{"horizontal_flip": false, "depths": [3, 4, 5, 3], "max_steps": 9300}
Rows from block 4 of a small multi-label image tagger, named by matrix and row number. Rows with one number belong to one channel. Each number is 500 + 40 x the weight over its row's rms, rounded and kept within 0 to 999. All counts start at 0. Numbers have three digits each.
After each channel's rows are labels from the 100 images, of 14976, where the channel reaches its highest value: "place" is the part of the image that holds the peak. Only what is clearly more common there than usual is listed. The data: seven-segment displays showing three digits. In brackets: how many of the 100, against the usual share in percent.
# convs0: expand 3x3 conv (model.blocks.4.convs.0.weight, 128x32x3x3, each kernel summed), inputs 0-31
# convs1: project pointwise conv (model.blocks.4.convs.1.weight, 32x128x1x1, transposed), outputs 0-31

convs0.16:430467573430501476459528481541551472434509535488532457527414498507501441472449490497482459514483
convs1.16:497430471544520461522565529528513527518505431480492418482480440480458513515527507487514558516397
place: top centre (48 vs 9.4)

convs0.68:475482504515483484533553576454476497498505473448583482496458554436517473575457473502467425459498
convs1.68:478532521478477489566545541481522491470582428434534510487473546465506528597478480548514454483480
place: top centre (66 vs 9.4)

convs0.108:475415478547505587440555581512502487478493541513464536510481416497497524549547484497465519504491
convs1.108:549500564541449453500478434470523493459541526544527593559481533453482469465502527496427498471489
place: bottom right (36 vs 14.1); bottom centre (31 vs 9.4)

convs0.69:465462539482470485471531545484558488449513562465502467511400476486555442545532512573475507459471
convs1.69:527433544499445520540532495491458575503502488460530454493522458499472562482459469491482539491383
place: centre (49 vs 6.2); middle right (37 vs 9.4)

convs0.126:502498538422500482493547456613504542462557511532466472561414501500505524525477452492476503504529
convs1.126:486549492532457556513505477523463550501558514516511495482494471556521384429536442527476529553523
place: middle left (45 vs 9.4)

convs0.51:395511500533484458458515555530517426549487509497511523509469520496473436469528507483464396529528
convs1.51:540530507493546567556473452481458494546504465463475525514479549423423528518495521486434445545460
place: middle left (47 vs 9.4); middle right (29 vs 9.4)

convs0.92:474451541456471464438529482526538448471433529516551456471423516508451439465477516477470478564478
convs1.92:514495514494575558463497451423507466533470498419499500484515509436493516503410546501497533428472
place: bottom centre (35 vs 9.4)

convs0.117:433452529470475481435483545484547454507458509551548471442457518468451450439508515493495432550484
convs1.117:557517503501558499455544436463504554422482558475457523480549477456443503526493504520506504459412
place: middle left (30 vs 9.4)

convs0.123:493482572447507536457583474498532510480509503535524421504437547469408483508456515478480448528502
convs1.123:445416487520593585495566498498490477492498467520534467456469468534490525473475453455557515513473
place: centre (59 vs 6.2)

convs0.14:505507511400521487518538473580533541472516457483439440557442493502493546528508455554497520492555
convs1.14:453544504511475508484565459555445541442533537515469528522435434561533480480529446508540554536516
place: centre (32 vs 6.2)

convs0.44:451475552463506460485535513564548499461569516552537510557450504470481457434498504468421497523448
convs1.44:558501444564505453482474527505490486550487525537495518597521488497499508502590478546511473518597
place: bottom centre (39 vs 9.4); bottom right (38 vs 14.1)

convs0.34:436481530456494471476551518543511469512492463570534511550468570586544441476515538490447491453519
convs1.34:567506528559516485398505461494484521481483504527499482532523473439420500546467468545465419482529
place: bottom centre (57 vs 9.4); bottom right (35 vs 14.1)

convs0.24:445491522499381478467514508509431481483477473464414467513530509596499451506490520497489460503498
convs1.24:512474466546503553475385477495503493591530480478532588496478460498444521524485510480455458501494
place: middle right (39 vs 9.4); centre (36 vs 6.2)

convs0.61:477480508509431453441497493566513403483439511536521529561467533523507434527517469493492515560548
convs1.61:505474473551541481421452447436484511520444504460520528510500415450455446549485556538473487494490
place: bottom centre (57 vs 9.4)

convs0.15:464516496482541432480464538556475515502555502575535539506460580490541451463459469449494435478532
convs1.15:478545519516492529564510534573507572523500493526494467557572512520458585437514451474469451493520
place: middle left (29 vs 9.4); centre (26 vs 6.2)

convs0.72:431449543464516498456532554590530480431538481562477503536444526511495462455497496506459477537458
convs1.72:527476496534526410502446502510479457553506542530538481609534430519540536447535492497488540496515
place: centre (40 vs 6.2)

convs0.122:471455488537458450460483594439505460545446519500546503439491540463500472502525511502441426475534
convs1.122:521542447480485543556526538473469506475598474529454509501511588558528493543521438519477484446479
place: middle left (53 vs 9.4); centre (32 vs 6.2)

convs0.62:507394512451449511436519525494503476412416533517497446499463509543488454501488494532516490541533
convs1.62:482565512449547500491497438552436504553502444500500479590469515517533552446444486491485554542502
place: centre (38 vs 6.2); middle right (27 vs 9.4)

convs0.42:441495538477443494438488527493484497461528524529576511532476559534497440501437477436457425504456
convs1.42:493532499621524501519513531537509553586556470589493512507499480470448529467529464482488496470486
place: middle right (40 vs 9.4); centre (30 vs 6.2)

convs0.37:445447510456478488462584537509551486466515557438483501490407482495551474545519502536439476475488
convs1.37:570477501516469530524530523433436527406507478470492501447514474474507515557478551450477546515424
place: middle right (48 vs 9.4); centre (38 vs 6.2)

convs0.116:493513507478527439510465520557486534484563458573548493571483577510549474503457452468476447449479
convs1.116:481492494492563513557563553547509524496538550533511502572529525479496578495537396493507503504552
place: middle left (48 vs 9.4); centre (31 vs 6.2)

convs0.104:460539526533518443509531519527546469532510548476522500507500474405434464433533469453480444561541
convs1.104:518511466541544545532479500446459606491551499465536499488493480390498439474490532513445504510495
place: bottom centre (54 vs 9.4); bottom right (32 vs 14.1)

convs0.96:543534539448444494523515479560485489493504423577507503566511593554439476506477508507472481511535
convs1.96:464464484486558558490495486509408464504493517485621487565498478530548512489489467462512477561525
place: centre (62 vs 6.2); middle left (38 vs 9.4)

convs0.106:475537550434498421515543464509465499472506484530515479467474593570569422480473517472493480490509
convs1.106:518444397553454442498505519513543511497383515482496498451503484500445509504461521467466498492454
place: middle left (45 vs 9.4); centre (42 vs 6.2)

convs0.57:513442546488469529440515491402530461479401527468534470495501504513462447531507530547544529546504
convs1.57:479551499521553506519510542549479569550551473557432549526519504519522565485450436481523502430499
place: middle right (41 vs 9.4)

convs0.28:519455537442473491444574442480483445468432514496501420493491500555488457535477510528520531502579
convs1.28:584566483552455548459427464509528545491511461529495534558500540436475520455435482518487523504497
place: bottom right (38 vs 14.1); bottom centre (31 vs 9.4)

convs0.77:425422531453494520445498546532600485485491477545485492519455469524495485456544510507436493521440
convs1.77:541535450554497444450515504477436460494529510499540535568497555490500490525520479557523433484596
place: bottom right (47 vs 14.1); bottom centre (43 vs 9.4)

convs0.41:435440493454469539446496566529559443511491447527481497520408537549514488507505490535491433483473
convs1.41:494529540529574473465524395485474525474485543510443543494477452484457468434477513486460533466435
place: bottom centre (26 vs 9.4)

convs0.49:453498510493492445501406535568467498481489512519453488448487511598581482467501487532558511480533
convs1.49:504489506515550497470457515494547524556462488515516525523587408497478548587462518459455552486466
place: middle right (53 vs 9.4); centre (37 vs 6.2)

convs0.56:490436504499426517450529576477525469503462475499483480516446547563534450550529504558444453461478
convs1.56:481533513508485490531513457505389488525490498516544541542462470508549546550429496478461470586450
place: middle left (33 vs 9.4)

convs0.17:488522489499454388508425539534508448528467508477525503509493524547582465459542527567483484498541
convs1.17:539511432513470470555468524487475537530459486442500479584597482549507497562521475525466457534473
place: top centre (58 vs 9.4)

convs0.32:497490561448511491519538527568530563484551451574468451557469564461483506528502471514457469491559
convs1.32:430484458515531485515579563556454506460515505467509529483452445561521483496462456468533574547488
place: middle right (52 vs 9.4); centre (40 vs 6.2)

convs0.64:452496523476507427457457497534551436494483526531495471463473503472450426400526514487472458559503
convs1.64:514445442493535544469536430470518565479423572442529493508544480487509464482498512480461493500418
place: bottom right (37 vs 14.1); bottom centre (32 vs 9.4)

convs0.19:481515488507471406518430575483522447530461485467541503506496535496589454499547491574484474479517
convs1.19:487536415489445527532446519447519520503489467502488465529586483512556519589487517560455474534517
place: top centre (59 vs 9.4)

convs0.29:489439491457431534467523576520544462490461449532492480524404560539499501548510466542496466471519
convs1.29:490488426531509471474538446490436510447541530480500539526363479540537475506512523534508465512485
place: middle right (54 vs 9.4); centre (36 vs 6.2)

convs0.26:458426532450431497454547542511536447475445472548535485496444560537475456508486531504436471518498
convs1.26:498500482459512502503504495487414446552543463420542462565453531461500510508479473551546422483460
place: top centre (37 vs 9.4); top left (36 vs 14.1)

convs0.31:469462525436423492471526516474500469491445440547514454484478575555458442520508563556483478482505
convs1.31:501492504494559553458461456526462433511512468435478517589470522469453530469426478476467453502448
place: bottom centre (54 vs 9.4)

convs0.50:441528525543521439486461503542555440525531559507513522514486456423460465431563508497471476532545
convs1.50:518498432544511521529479504436502566477496498494491473480543441469432432473598489527486521567518
place: bottom centre (52 vs 9.4)

convs0.39:383468490547540483434496555525551431527497516516509540490471448449475470456536497478491475542507
convs1.39:523497469532455558503460508435499484444527483493454531482509491442414429522561540524447475560500
place: bottom centre (35 vs 9.4); centre (25 vs 6.2)

convs0.63:432485521472509478432499520447571469503467496503547418426483542472482433492474485493499420510484
convs1.63:539491490515519529456498489465449599452505498474506530406500470500474522524414518493535520500412
place: middle left (62 vs 9.4)

convs0.81:443504506516518453464475577456505472498511491514558524463473576466569400518486478501537448471522
convs1.81:489461535509459568482480573506543528525508469497512468530545422547503576577479450557519514488477
place: middle left (35 vs 9.4); centre (34 vs 6.2)

convs0.35:506410525515437544449492587418495468498477510497514494473473546504485455556516546550477495450474
convs1.35:475477464522556466481513443537473521492502505466532472599412454498504551457448465485465499570489
place: bottom centre (56 vs 9.4)

convs0.114:436496513482522468471485575548496509523556500562526531501439557511530454476488515443436421456490
convs1.114:508541511554524507548526528574487594534543538568488469520532512490498515453522418486511469433510
place: middle left (35 vs 9.4); centre (34 vs 6.2)

convs0.11:508468483518434501516529508411517448504427543406533475486499440470445482515544542543494506531483
convs1.11:515488512553518440476557560548497547477529522526394568516533538504482528526529506451514467434508
place: bottom right (34 vs 14.1); middle right (31 vs 9.4)

convs0.103:454473547424494480478552503555485513502519472589518493508424583569542468504473510470502461501519
convs1.103:480524462573517430499532535515573563453431510512444559447513522498441495523487535470473493455511
place: middle right (33 vs 9.4)

convs0.58:455487544479487410513417547529520465488520505515521490537467530522561442476565524592482498484501
convs1.58:543468473524455513576486529481529478496521463501527457557570493559548541503551522524452546465417
place: top right (32 vs 14.1); top centre (31 vs 9.4)

convs0.12:487441507429435529477520583510530516468510421592463465485472559530488469516504520505464482500468
convs1.12:458476508535545418469497474530465472515517546506558505623453503480518531444475437472479489491510
place: bottom centre (57 vs 9.4)

convs0.6:491551495430474454528562459591498490517523482459498476533405527503525503530448457478502446475542
convs1.6:569458473564430515495545496547528575468442486521476454500503474496417512495528510525481452484437
place: bottom centre (44 vs 9.4)

convs0.25:458450545454497479451472510562542484484513560591455503506442503540509474439569554532478503517507
convs1.25:484476466522536472528524508514477507527504570502520523507546496556524514398473523427508544443403
place: centre (31 vs 6.2); middle right (25 vs 9.4)

convs0.5:446463475472454517482531556509582494492527509472468506522414488490547500517559510563438463452442
convs1.5:558524539516533502547551453455378503488544520472563551548488516469523490460444511497506466483507
place: centre (36 vs 6.2)